A small self-supervised audio encoder (BEST-RQ), trained from scratch.
Model: 12.4M parameters, log mel input, activation gelu, num experts 32, width 160.
Rows from block 5 of a small self-supervised audio encoder (BEST-RQ), named by matrix and row number. Rows with one number within an expert belong to one neuron, the router's apart. Each number is 128 + 32 x the weight over its row's rms, rounded and kept within 0 to 255. All counts start at 0.
Before each expert's rows are labels from the 100 clips, of 14848, where the router gives the expert most weight on average: "top examples" is what is common among them. Only what is clearly more common there than usual is listed. The data: synthesised imitations of 52 everyday sounds, one a clip.
# router: slot weights (model.blocks.5.mlp.router.weight, 64x160), inputs 0-79
# up: expert up (model.blocks.5.mlp.up, 32x160x160), inputs 0-79
# down: expert down (model.blocks.5.mlp.down, 32x160x160, transposed), outputs 0-79

# expert 23
top examples: animals; howling; signals
router.46 [114 192 121  91 152 105 131 144 153 108 133 103  43 121 122 126 167  96 146  89 126 205 163 172 130 165 131 143 143 138  66 171 140 112 155 154 150 115 133 145 143 129 140 169  84 137 178  75 137 115 201 137 154 121 122 171 144 201  46  94 111 168 135 122  99  71 110 169 136 170 141 130 150 211 159 232 101 120  76 146]
router.47 [107 169 131 107 169  69 123 143 160 130 136 138  88 149 137 149 148 113 146 107 139 209 176 170 174 177 123 114 157 166  60 185 134 121 163 151 147  87 164 101 149  98 146 198 105 142 183  99 150 123 199 111 123  93 118 209 121 176  48 111  98 120 139 147 145  73 136 149 142 161 109 140 129 162 186 180 110 119  93 155]
up.8 [112 154 119 130 140 192 153 187 103 102  58 153 125  90  97 149  95  70  35  65 139  98 103  66 131 139 131 100  96 126 136 157 164 122 117 152 196 139 148 119 128  82 112 115 131 164  54 140 146 164 129  82 143 143 160 130 167  95 132  95  69 124 146 119  94  88 174  98 123 144 135  69  84 148 135 166 107  82 125  82]
down.8 [ 84 132 188  83 130  69 109  41 114 104 106 115  70 101  83 101 121 109  96 126 107 135 114 180  99 148 109  88 108 164 150 106 115  64 141 126 148 131 139 172 108 115 178 112 175 139 121 117 162  80 136  98 153 101 155  90 100 119 103 131 133  87  76 154 113 196 117  96  95  87 137 139 154 121 126 136 147 119  87 119]
up.9 [101 105 133 132 127 101 124 144 140 111 123 102 121  58  45 104 129 110 166 160 116 124 158 138 125 114 148 119 105 109 116 137 121 117 140 137 131 147 152 122 119 159 159 103  96  87 136  83 158 119  74  87 147 174 134 118 192 150 136 115 117  36 142 122 154  89 178 102 135 148 116  95  70 129 151 136  87  81 116 165]
down.9 [120  87 120 136 134 128 110  87 112 106 138 169  75 151  88  90  69  92  62 152 148  76 140 138 161 161 144 211 180 130 148  99 122 181 154 162 151 185  90  80  78 159  86  96 134 156 163  91 128 112 138 118 112 140  75  98 157 122 127 111 144 121 100 160 107 153  88 164 147 114 108 151 151 150 188  96 124 138 155 121]
up.10 [ 94 113 100 110 188 153 122 105  90  90 111 128 108 123 142 136 143 106 160 120 174  99 150  93 110 143 107 115  94 137 183 157 100 112 111 100 120 170 161 154  76 143  90  90 160 120  72 120 101 113 129 106  91 154 170 126 143 116 131  77 115 106  88 126 143 165 108 122 116 116 134  90 100 147 173 151 105 134 107  98]
down.10 [154 137 166 112 101 185 119 101 127 128  70 211  77 106 177 142 145 142 115 111 144  88  86 165 141 108  87  61 155 167 141  94  60  98 112 167 130 130 151 136 113 151 151 168 167 128 114 137 119 141 116 112 158 155 144  94  81  99 165 124 111 121 146  57 157 117 180 114  82  92 118 154 106 138 133  89  87 140 125 116]
up.11 [ 81  39 157  89 108  94 138 110  79 111 176 100 175 140  67 134 102 107 144 136  60  76 131 121 110 172  94 100 118 151 152  46 150 101 126  86 165 127 159  58 112 170 169  89 110 153 124 186 152 121 172 201 151 146 176 105  95 115 159 146 144  98  90 196 109 131 130 139 148  83 136 121  70 113  94 107 106 133 136  92]
down.11 [104 112 125 106  61 191 128 137 132 140  86 107 135 113 176 185  93 117  85 108 133  97 114 143 107 120 107 153 155 139  75 172 149 145  76  97 152  66 119 133 156 166 166  91 166 203 171 146 175 154 158 152 146 134  99 174 122 122 114 120  56 162 165 102 115 169 127 123  82  69 140  87 144 116 114 129 163 138  92 164]
up.12 [169 122  62 144 106 122 137  86 128  73 129 105 143  86 115 145 112 118 115 166 114 124 112 115  70 131 102 115 124 138 128  77 119  99  84 149 111 179 123 159 137 119 126 127 151  62 147 148  72 117  96 100 117 149  92 149  96  95 124 126 133  73  51  92 177 111 172 107 154 110  92  90 122  83  79  81 146 130  98 133]
down.12 [145  86 144 149 124 114 129  94 196 187 140 132 125 178 153 133 100 101  65  74 156  88 123 125 132 136  96 108 131 131 115 165 124 136 166 119 196 194 121 130 129 109 118  89 118  88 177 202 197 138 144 153 151 101 113 125 108  88 172 198  94 127  54 133  92 159  81 111 176  92  63 133 101  88 141 166 145  63 171 107]
up.13 [ 82 103 123 218 122 124 195  85  72 152 127 141 157 157 128 136 133 143 118 129 148 119 129 100 125 144 146 120 105  66 148 149 112  97 184 167 121 185 100 113 107 111  28 141 138 171  98 160 119 162  60 160  64 141 171 129 185 107 140 113 176 126 128 111 151 136 104 147 165 118 145 127  82  90 121 131 176 161 104 137]
down.13 [104 142 115 110 122 123 158 112 117 127 139  88 136 126 104 128 154 166 125  65 122 110 110 126 125 178 123 146  72  85  84 116 124 157  85  61 141 109 134  97 146 181 136  93  89 149 162 121 121 120 160  86 146  92 166 150 134 150  81 167 130 138 125 136  98 143 110 130 157  76 129 133  97 153 131 152 103  94 116 138]
up.14 [169 150 166 158  70 109 113 101 138 131 127  92 154 120 213 150 102 140 134 169 107 155 139 160  95 159 101  77 128 136 126 112  34 105  94 103 111 105 147 157 105 113 157 121 169 169 106 129 142 145 110 112  83 140 176  92 130 124 167 153  98 144  93  83 108 177  99 109 192  52 211 173 133  98 108 134 114 131 105 108]
down.14 [ 88 155 153 110 151 153  74  51 196 122 118 127 121 157 118 123 112 118 183 103 105  64  81 157 101 116 132  99  97 144 121 135  49  92 128 139 103 122 105 116 162  80 157 152 104  98 169  94 112 127 146 172 172 109 128 152 119 131 158 187 171 119 108 106 127  89  72 104 128 190 128 156 147 118 137 134 162 111 166 108]
up.15 [112 136 144 198 139 110 178 110 178 161 156 158 164 124 147 160  97 134 128 171 131 154 138 132 101 142 120 146  96 140 123 150 100 126  96 181 134 113 134 152 136  90  83 128 202 171 132 111 143 139  21 139 128 131 164 117 129 124 166 156  98 128 144 151 149 157 144 140 150  98 183 124 115  84  79 125 126 140  88 195]
down.15 [135 172 136 120 103 123 127  71 160 139 102 105 144  99 101  81 132 120 172 105 140 142 118 166 111 173 117 159  78 164 133 127  77 164 126 118 145 195  88 110 162 176 156 104 129 149 191 150 117 119 187 149 195 181 161 120 136 138 125 193 139 102 144 146 134  88 120  94 185 106 182 160 119 186 122 178 133  92 120 138]
up.16 [ 61 110 111 130 119 127 163  86  88 122 104  53 161 128 195 144 163 114 155 140 166 116 138 115  93  69  94 127 130  99 164  96 115 114 171  63 114 127 174 103  98  92 173 125 142 152 136 124 138 128 132 109 146  94 127  97 149  89 150 168  70 153  76 115 154 153 105 118  92  78 130 150 134 140 142 134 140 156 136 162]
down.16 [167 101 106 118 108 129 115 117 195 139 105 180  98 163 166 129 110 149 131 123  83  98 129 164 115 114 104 116 159 153 151 124 147  91 137 133 132 132  91 138 132 104 127 155 125 116  73 119 137 106  67 136 125 114 119 160 112  94 126 113 156 108 128 135  40  95 128 173 176 158 116 128 133 123 163  53 142 157 120 172]

# expert 22
top examples: animals
router.44 [151 153 105  97 182 116 118 187 112  88 194 117 108 169 140 146 155 106 149 130  90 120 142 151  73 108 184 108 111  91 123 143 110 135 183  98  57 182 134 117 122  75 130 133 147 113  66 168 146 130  86  68  88 134 130 136 149  88 115 126 156 157  93 128 170 165 137 123  98 105 137 103 171 105 141 110 180  84 131 125]
router.45 [130 144 159 175 129 116 126  89 166 168 177 169 119 149 120 158 136 123 128 142 136 138 154 193 112 154 160 102 102 136 113 123 120 147 121 168  79 139  72 150  91  65  96 137 124  99 138 187  70 156 113  74  84 146 107 113 135 113 131 116 146 133 125 139 178 171  80 132  76 147 141 142 189 131 131 137 161 106 155 184]
up.8 [120 106 160 100 154 108 122 154 116 130 114 116 158 118 135 160 162 105 134  95 118 117 128 120 193 217 118  80 118 116 152 127 137  69 112 103 151 122 166 152 110 117 162 180 114 144 135 128 138 182 161 139 128 136 171 111 144 170 178 118  92 132  96 186 127 104 147 142 100 150 194 116 124 159 100 104 178 155  86 126]
down.8 [104 134 125 110 114 142 104 108 146 166  96 160  97 176  74 167 108 130 129 118 125 115 199 154 184 129 144 215 108 108 127 145 127 116 161 155  70 130  82 118  94 126 138 143 166  81 130 125 126 108 126 153 108  92 122 170 104 148 117 102 210  97 158 147 103 125 104 186 131 108 101 187  97 157 151 144 123 134  97 123]
up.9 [ 71 158 147 130 161 121 163 119 169 169 141 188 169 128 197 116 188 135 132 130 105 122  90 127 138 156 162 111 114 163  96 143 155 150 184 177 189  56 141  73 189 110 183  93  80 125 132 135 137 140 133 183  79 173 126 156 138 118 126 170 122 186 105 141  42 127 159 120 122 177 133 175 154 129  66  86 118 133 143 126]
down.9 [137 160 121 134 128 120 164  96 105 152 135 106 156  92 116 114  85 116 143 120 149 120 151 112 157  64 157 103  98 156 131 143 160 138 127 138 115 102 139 111  92  91 179 101 143 111 171 186 131 113 131 140  88 122  50 111 163  96 171 108 238 123  77 135 137 155 162 205 148 164 118 197 110 139 126 140 127 133  90 133]
up.10 [129 165 137  82 135 138 200 117 161 153  84 165 194 113 159 118  94 115 168 147 111 171 146 147 134  87  97 230 109  98 101 111  72 138 179 170 127  86 100 167 135 103 139 185 159  99 137 102 113 111 178 164 177 116 143 104 144 152  88 144 127 134 107  87 134  44 109  81 133 125 200 124 121 149 146 126  78 167 123 165]
down.10 [179  97 146 127  99 109 108 113  93  59 149  72 112  57 138  89 139 148 105 203 146 163 130 107 145 108 113 160 156 125 140  57 134  60 136 112 128 144  75 147 233 129 124 138 108 183 126 153 178 146 156 161 181 142 144 115 161 132 124 110 147 115 194 148  94 102 116  98 119 176 120 144 105 193 138  92 157 166 112 132]
up.11 [110 119 162  74 106 149 188 132 159 161 114 146 200 136 111 135 132 106 197 139 133 162 127 123 137 132 113 186 161  94  75  98  86 131 181 108  76 125 133 142 178 144 122 178 147 105 121 104 129 174 195 148 109  81 143 106 119 173 121 149 137 122 152  87 183 117 193 139 137 117 146  95 133 148 104  96 157 104  80 112]
down.11 [163 111 183 120 116 143 100  92 118  86 118 116 128 136 148  59 140 110 103 139 145  93 123  92 111 119 129 141  92 183 173  61  94  86 136 116 130 162 121 123 193 149  92 148 194 158 123 113 115 140 101 101 216 120 127 137 138 139  94 131 133 105 169  81 113  85 141 143  99 142  94 106 126 155 152 107  94 165 115 156]
up.12 [183 124 154 128 140 142 152 177 155  88  37 114 154  54 151 156  95 146  87 133 109 169  84 102 123 175  89 139 130 121 145 135 137 108 136 122 196  47 160 144 143  94 182 133 137  90 151 152 137 104 172 124 158 146 127 104 105  90 143 155 138  74  78 167  90 134 157 154 176 172 118  85 113 100  38 179  77 134 116 154]
down.12 [130  40 108 157 168 137 102  87  67 167 135 116 158 161 106 117 154  86  88 108 118 156 140 144 131 153 118 115 100 130 118 130 135 156 209 159 103 111 117 156 125 139 130 176 165 113 116  64 110 142 132 144  94 120 130 109  58 110  99 155 122 127 120 100  99 135 137  72 123 109  98 111  60 111  94 196  80 121  98 118]
up.13 [107 121 110 150 150 121 161  83 119 159  80 149 156  52 107 139 112 128  48 114 136 183 109 166 151 110 106 150 181 150 152  63 131 113 195 126 150  76 159 122  98 147 184 100 157 129  89 141 142 150  96 175 138 143 141 102 135 132 145 110  98 133 103 113  91 152 106 129 163 115 146 163 137 127 134 143 138 128 167 197]
down.13 [170 130  95 178 108 117 143 100 114 164 156 140 144 158 165 107  67 150 145  88 157 107 137 129 124 121 136  68 137 119 111 184 116 150 136 200  84 102 108 156 119 136 172 212 128 119  87 178 127 102 206 128 157 111 114 115  78 120 149  87 164 119  68 114 145 132 117  94 137 109 157 174 144 135  73 136 153 121 123  94]
up.14 [137 173  92 165 136 135  86 112 138 169  81 106 150  96 176 108 123 136 152 149 102 151 169 133 131  94 175 150 138 183 128 151  56 101 192  95 131  27  98 120 143  96 190  94 169 148 120  81 108 115 108 170 127 216 124 118 164  80 125 208 134 183 102 147 129 124 110  65 113 111 193 108 129 110 153 111  97 121 115 123]
down.14 [115  62 186 166 112 108 168  78 145 108 139 149 109 152 134 206 172 138 125 170  48 108 117 137 138 191  95 138 163 103 132 145 109  64 173 133 153  83 155 125 151 170 169 129 130 152 129 180 172 106 162 121 130 131 154  40  59 160 137 119 105 128 136 147 148 171 165 105 123 110 178  72 107 158  60 165 130 121 104  97]
up.15 [156 160 127  86  68 121  79 132 196 111  89  65 138 152 117 116 172 125 167 134 134 150  98 133 129  56 121 123  98  72 129 158  90  92  60 164 131 147  99 145 113  68 114 101 127 179  86  80 156 142 112 118 121 156 120 108 126 178 136 108 144 140 114  96 109 145 127 147 119 116 106 117 107 195 138 103 161 173 102 156]
down.15 [122 113 112 131 130 150 156 149 104 181 138 113 147 126 152 108 121 104  91 149 142 131  33  32 106 185 118  74 148 123 139 132 176 169 134  73 177 125 113 138 109 103 104 159 212 101 105 108 124 170 149 142 165 118 127 173 158 142 108 174  96 152 180 131 172 137 141 159  69 132 148 134 110 123 101 106  83 141 109 192]
up.16 [ 87 129 165 189 103 102 121 132 126  88 149 168 143 161 179 186   8 150 139 173 102 114 141 117 104 130 119  90 125 135 109 129 115 160 104 139 115 135 126 105 129 130 131 128 161 160 158 126  92 121 131 156 131 171  85 183 126 208 143 144  76 178 162 140 153 138 105  88 115  96 130 178 145 119 135 141  92 129 109 174]
down.16 [169 151 117 104 119 162 115 116  93 106  30 153 137 176 115 158 146 160 125 157 111  75  94 148 149  82  90 160 153 185 223 138 111 101 124 147  96 122 192 115 131 146 106 111 135  72 130 146  72  50 163 128 150 123 147  85  80 107 151 117 102 168  44 155 126 150 149 160  79 181 156 130 142 152 140  79 111 172 139 137]

# expert 17
top examples: thin (high-pass); animals; crickets
router.34 [174 124 123 140 125 101 156 129 103 101  72 118 117 141 166 126  87 117 124 126 104 130 106  75 212 129 143 157 127 139 122 197 157 150  98 209 128 140 179 184 135 130 137 180 155 132 115 115 112 143 188  98 132  67 103 156 107 105 129 110  91 136 141  95 156  85  70 129 156 109 110 104 192 131 139 159 121 190 166 147]
router.35 [184 128 136 120 122  69 149 105 107 115  84  64 130 114 169  98 102 117 142 147 113 155 119 117 173 131 155 169 150 134 152 150 127 161 135 192 116 124 145 170 169 126 156 169 174 112 102 103  93 133 182  85 149  70 123 181 101 110 122 145 110 157 136 106 148 111  80 126 171 110 137 122 177 122 149 160  89 158 136 154]
up.0 [168 147 153 107 140  92  61 113 130  97 114 173 144 123 110  90 151 114 105 115  79 179 108 146  94 147 110 115 149 177  90  94  84 145 142 138  85 100 131 129 140  79 153 161  83  62 144  94 146  90 108 141 154 186 123 181 120 153 109 167 155  94 100 123 136  78 170  75 132 192 116 104 109 157 114 154  95 109 144 119]
down.0 [ 71 154  89 224 141 184 129 126 138 134 168 101 135 100 205 140 161 155 123 135 113 111 115 139 179  76 138 135 128 120 144 124 130  95 113 135 106 136 177 104 149 169  67  96 166 147 100 167 145 150 106 130 115 203 147 116 217 139 170  87 156 173 171 133 102 141 181 162 193 168 143 132 110 127 131 160 159 135  92 125]
up.1 [137 165 163 119 154 116  55 157 119 131 114 123  89  45 129 131 162 132 128 112 147 188 166 151 120 117  87 150 160 169  89  97 144  82 148  64 108  84 153 122 123 132 146 127  82 131 126 128 124 152 152 150 128 100  77 120 143 146 111 116 105 138 105 128 126 117 150 169 111 152 144  74  83 143  97 164 110 134  73 134]
down.1 [133 165 104 179 118 143 157 112 161 148 108 131 175  99 163 184 142 208 132 108 181 179 144 130 138 152 123 128 140  70 124 112 124 133 140 115 157  88 135 133 142 132  85 164 176 140 133 154 137 144 163 144 100 116  77 151 112 140 108 198 129  92 170  38  88 117 103  91 128 149 169 112 115 139 128 104 130 104  67 207]
up.2 [151  91 188 117 114 115 158 121 153 166  92  25  79 146 131 194 130 135 134  61 102 120 126  73 124 145 151 148  76 107 162  94 113 165 119 144 138 141  78 125 165 106 151 147  94 152  48 141 148 118 108 171 113 144 151  86 154 102 135 116 117 128 153 134  99 151  85 125 145 158 154 146 116 118 123 113 112 136 116  98]
down.2 [104 139 138 158  86  99 123 100 148  93 100 156 127  91 100 145 136  77  65 204 188 148 159 115 112 152 101 149 136 110 143 120  96 168 110  91 103  99 152 116 127 158 126  86 146 152 166 113 219 117 121 155 174 136 134 141 130 160 129 122 131 131 155  99 155 187  74 137 127 102 128 109 166  87 154 159 130 111 101  82]
up.3 [ 99 115 143 107 158 177 160 133 123 108 131 147 151 167 129  75 161 133 138 126  89 125 140 201 108  96  84 120 140 166 118  76 114  92 187 103  99 111 147 122 136 136 157 132  42 126 174 127 109 119  94 175 128 107 111  90 149 196 155 116 145 137  69  69 113 116 164 123 140 134 124 131 107 137 188 134 106 125  74 128]
down.3 [103 149  52 153 167 152  79 139 167 149 203 157 130 141 107 152 146 149 116 163 185 114 138 147 154 115 155 119 117  74 128 114 179 169 110 118  64 116 192 147 134 142  90 144  99  91 141 148  96 125 139 133  83 111 180 171 160 124 152 117  87 148 115  89 107 151  88 110 173 133 149 103  61  69 184 122 142 138 143 125]
up.4 [160  79 124 140 122 129 150 120  91 149 199 158 145 124 128  81 211 143 143 125 154 184 147  92 175 181 172 117 120 167 159 132 122 116 161 106 111 152 130 113 114 147  99 121 126  79 119 195 138 133 122 173 112 160 162 113 114  94  55 144  99  56 107 106 173 163 186 107 106 143 115 136 132  46 106  76 202  63 140 127]
down.4 [163 100 162  90 140 107  66 173 105  79 101 134  84 157 158 135 119 121 173 142  90 168  80 187 105  92  68 114 158 155 113 118  44  78 178 101 123  76  87  74 135 149 158 142  97 121 121  88 128 129 109 130 151 105  66 137 140 202 153 101  74 153 119 168  77 118 120 141 106 132  97 164 117 174 152 146 106 129  80 116]
up.5 [122 154  76  89 165 156 143 119 153 120 153  99 153 159 146 144 149 125 150 141 131 102  89 126  53 167  97 165 120 181 103 124 139  82 131  96 106 152 126 127  93 126 106  98 156 150 120 109 135 204 141  92  50 111 137  84 158 161 144 112  86  38  99 129 136 112 129 133  97 144  73  68 120  94 172  88 156 107  35 155]
down.5 [139 108  93 146 155  99 125 161 175 101 140 186 161 163  80 139 165 135 191 129 106  96 159 145 129 124 130 140 124 110  93 125 200 163 109 196  83  89 145 120 176 111 161  99  63 161 187 113 168 121 116 129 116 124 142 133 146 122 168 152 176 129  94 112 137 136  88 125 175 154 221 130 115  86 128 109 194 111 129 130]
up.6 [160 132  78  96  94 109 115 140 134 136 174 170 170  95 109  71 108 147 115  75 182 157 163 138 154 120 180  91  98 176 133 112  99 130 169  95 174 145 149  78 110  92 103 102  90 164  79 163 130 118 117 152 127 201 120 116 123 136 143 113 139 130 123 161 121 210 174  95 127  86 104  71 121 110 112  88 134 116 106  99]
down.6 [165 146 132 146 147  98 124 192  78 140 147  93 133 121 134 120 127 106 141  65 112  87  80 196 139 123 118 142  80 176  78 148 125 106 167 147 109 141 147  98 149 103 128 121 135  85 102  57  61 172 145  83 213 134 158 143 172 149 179 155 123 178 105 124 164  95 179 112 152 177 142 123 146  99 128 137  84 149 114 119]
up.7 [129 205 161 163 146 115 136 100 121 127 129 166 142 111 188 120 144 149  93 113 118 202  88 165 143  32 100 108 191 128 128 111  96 149 182 132  65  73 109 155  90  81 121 145  93 148 131 107 116 112 140 126 128 119 171 137 156 193  96 130 138 136  89  92 106 110 135 138 125 124 147  94 114 181  89 128 121 141 104 142]
down.7 [128 143 104 162  94 145 128  97 140 181 158 138 169 137 120 170 189 190 164 130 131 200 176 106  67 182 175  93 161 124 127  90 155  83  75 109 146 137  74  87 119 101  49 192 115 135 123 219 134 120 161  98  80 141  67 105 124 106 135 114 108  75 159  71 137 112 132  69 138 132 119 120 100 158 126 142 138 136 114 185]
up.8 [ 81 138 114 160  96 153 114 122 166 172 102  90  77 117 149  73 126 116 122  58 144 147 114  89 166 121 156 119  73  89 127 164  84 132 117 117 151  97 127 139 125 130 120 129 141 108 123 222 148 125  83  90  97  80 182 136 198  99 100  78 157 136 104 151  57  66 133 172 124 118 146 133  94 143 109 141 139 126  92  63]
down.8 [142 178 100 183  88 108 127 103 109 121 109 102 181 102 194 109 122 136  80 123 175 150  91 133 151 112 164 134 123 143 147 121 128 170 125 111 131  69  78 115 177 131 115 106 138 131 142 134 170 138  91 136 139 118 108  95 147  97 117 143 157  89 196 109  88 129  92 135 148 181 107  50 119 154 143 155 136 159  75 105]

# expert 8
top examples: animals; laughter
router.16 [103 169  63 127 131 149 136 112 125 158 174 101  88 138 126 159 175 138 135 125 182 143 144 129 197  90 152 108 142 177 146 205  87 165 107 111 140 154 110 104 109  52 131 159 145 108 135  80 117 168 152  98 142 142 122 164 106 104 126 169 109 211 105  74 163 102 102 106 134 109 102 131 134 180 146 150 156 161 186 154]
router.17 [125 101  55 102  96 146 127 117 144 145 179 132  89 123 113 144 141 109 162 147 163 174 164 131 178  88 168  99 104 159 107 170 105 199 148  74 101 126  82  77  98  77  59 131 189 142 108  95 116 178 110 130 135 155 119 131 123 135 115 141 107 183 119  90 169 115  67  90 124  80  78 105 135 175 159 106 182 112 181 144]
up.0 [125 115 141  77 147 125 118  97 119 162 127 153 142  53 122 141 165 137  81  95 112 182  61 123 125 108 107 123 167 153 155 109 116 135 178  79 107  93 190 112 151 163 172 159  92 143 136 153 119 138 157 121 109 183 159 139  86 122 128 117 131  91  92  92  91  83 219 127 129 167  56 104  98 154  88 151 146  91 136 101]
down.0 [158 162 113 175 183 148 145 158 111 130 132 110 179 155 121 112 175  97  73 139 128 149 140 172 104 107 150  87 145 135 137  75 135 113 156 143 119 142 180 122 138 121 103 165 109 232  75 121 107 107 172 119 137 172 123 157 132 144  87 139  40 122 151 119 155 157 123 104 103 113 137 151 168  85 158  95 119 101 109 114]
up.1 [ 78 157 123 122 123 138 178 106 120 163 177  84 157 137 164 142  94  90 155 111 110  91  81 181 141  51 129 135 129  29 160 100 111 115 168 106 111 108 106  91  87 175 106 142 153 181 168 178  79 149 157 162 115  70  98 113 162 175 154 139  82  92 135 109 105 105  74 171 116  71 126 134 169  94 146 116 143 124  66 171]
down.1 [181 131 111 173 166 103 146 118  40 118 116 144 114  96 152 125 117 119 134 112 181 124  82 138  86 167 106  88 156 107 163  42 103 107 185 102 100 216 111  68 111 174 160  83 163 159 166 143 108  96 140 121 110 188  97 126 145 162 146 155 147 130 100 101 153 117 153  97 173 156 129 155 150 127 113 170 153 134 103 157]
up.2 [ 80  48 159 130 189 126 147 123 138  89 120 131 151 129  89 129 102 140 152 136  86 114 126 149  66 175 132 119 118 169 160 101 118 147 186 111 127 129 112 143 141 146 167 186  82  25 168 127 135 139 131 137 116 151  90 138 106 128 104 139 163  96 119 138 118 105 123  98  71 190 132 132 135  92 172 100 110 164 141 150]
down.2 [112 141 100 102 104 173 132 121  94  98 154 125 119 165 157 117 124  97 134 147  87 149 153 166 114 195 127 193 190 124  87 118 166 118  62  94 224  69  70  92 182 126 101 104 104 148  70 163 143 121 103 134 154 149 111 113 163 122  83 105  86 141 137 109 106 198  85 134  81 138 167 119 146 123 181 113 187 114 109 126]
up.3 [159 121 177 134 120 120 111 120 127  83 122  93 171  73 182 165 104 168 132 137 152 180 106 123 122 157  73 177 130 135  98 119  73 110  70  83 172 133 100 147 145 125  90 111 163 116 141 117 150  48  78 141 105 136 129 111 129  72 137 163 120 135 141  97 111 114 110 145 119  52 158 123 141 116  79 150 119  98 111 178]
down.3 [117 194 147 203 100 151 151 119 106 116  98 117 127 166 109 155 114  66  99 131  72  53 127 204 144 175 102 137 165  95 128 126 113 125 174 142 150 106 106 125 162 174 128 136 113 149 125 181 112 183 122 136 142 172 151 106 101 139 104 142 154  89 123 131 112 163  95 144 123 128 145 112 147  86 101 141 106 121  94 104]
up.4 [137 114 204 115 160 139 110 115 148 148 189  96 104 196 110 105  65 116 108  78  98 125  96 145 119 154 132 126 136 138 112 132 104  97  99 131 105 141 124 112 128 212 119 150 144 167 170 172 129 116 165 138 117 167 142 131 196 112 172 129 129 121 140 128 171  71 117 180 112 155 112  96 143  96 130 130 121 144 101  73]
down.4 [167 161 146  88 148 177 154 171 117 157 159 104 136 114 176 110 146 158 161 116 167  74 128  93 135 140 110 148  85 121 135  98 125 106 168 154  82 114 111 125 144  88 109 149 124 144 147 108 109  40 140 139 175  99 123 170 153 124 202  73 145 121 121 132  85  95 142 112 165 167 115 109 153  65 131 113  89 151 134 108]
up.5 [119  76 119  99 133  89 127 124 127 128 134 112 145 189 172 127 110  97 131 151 129 102 126 107 149  96 113 120 123  51 125 137 127 141  61 116 169 120 126 120 114 186 128  79 133 106 140 184 126 180 133 124  75 119  82 147 176 143 102 159 152 110 124 126 135 142 143 176  68  90  74 144 193  64  96 107 129 139  94 137]
down.5 [115 150 156 163  45 129 192  89 141  76 143 135 121 130 147 144 115 142 147 159 207 160  75 130  64 101 107  91 145 113 171  97 131 151 168 132 141 132 198 141 155  94 140 112  95 148 146 140 174 106 142 153 106  89 145  52 115  91 184 183 135 156 141  88 153 188  92 114 172 135 153 150 158 152 113 198 150 119 105 103]
up.6 [125 110 150 109 127 112 146 152 178 141 172  98 106  94 109 127 132 129 136 136 158 186  83  98  87 120 103 150 169 139 140 131 104 156 137 139 104 147 147 157 190 188 111 146 141  97 110 138 104 137 118 152 124 154 138 139 101 139  86 116 139 110 191  91 147 135 156 201 105 210  81  78 182 134  78  91  72 147 104  99]
down.6 [ 97 220 170 134 152 154 171 129 111 162 149 159  92  95 135 108 112 142 132  97 182 104 155 141  81 117 136 107 107 113 132 129 108 150 131 211 118  96 119 174  77  72  98 180 118 123 101 135 108  93 122  99 163 115 160 116 154 109 189 120 166 131  75  77 106 103 159 125 197 152 171 152  90 133 117 126 116  85 126 165]
up.7 [188 151 166  55 153 136 172 169  98 111 133 162 166 107 119 119  90 107  64  91 102 141  63 172 134 103  97  85 118 130  90 143 182 114  83 113 162 110 133 137 112 126 143 127 103 204 162 111 154 180 156 161 121 138 107 112 135 191 180 141 141 154 167 125 116 122 162 143  92 180 115 131 108 133 136 143  94  74 134 158]
down.7 [106  56 147 127 147 108 121 154 139 101 166  82 140 163 161 163 146 178 112 185 137 139 147 137 187 209 102 152 140 160  84 151 123 130 150 101  77 157 166  98 135 135 153  88 194 119 140 143 107 162 134 110  82 106 131 139 145  87 129 180 117 117 225 123 159 145  90 125 159 169 111 112 162  83 137 102 189 147 122 155]
up.8 [129 121 127 123 122 123 128  96 127 169 115  86 215 152 160 174 194 108 174 166 125 143 113 131 107 133 153 187 158  90 129  94 165  92 185 134 110 120 111 121 148 161 191 126 148 171 192 130 163 166 152 193 126 120 131  18 166 141 130 131 149 115 117 198 126 131 102 128 127 154 126 126 113  84 181  95 130 111 120 131]
down.8 [122 112 123 124 146 163 170 140 131 152 150 124 170 109 104 122  65 102 159 148 119  92 147 131  68 165 114 121  77  65 159 133 172 155 126 127  76 178 140  99  93 151 132  66 185  98 142 137  97  99 122 106 122 106  91 107  70 150 155  90 111 128 151  83 148 145 115 131 118 124 117 129 111 147 124 160 104 141 103 181]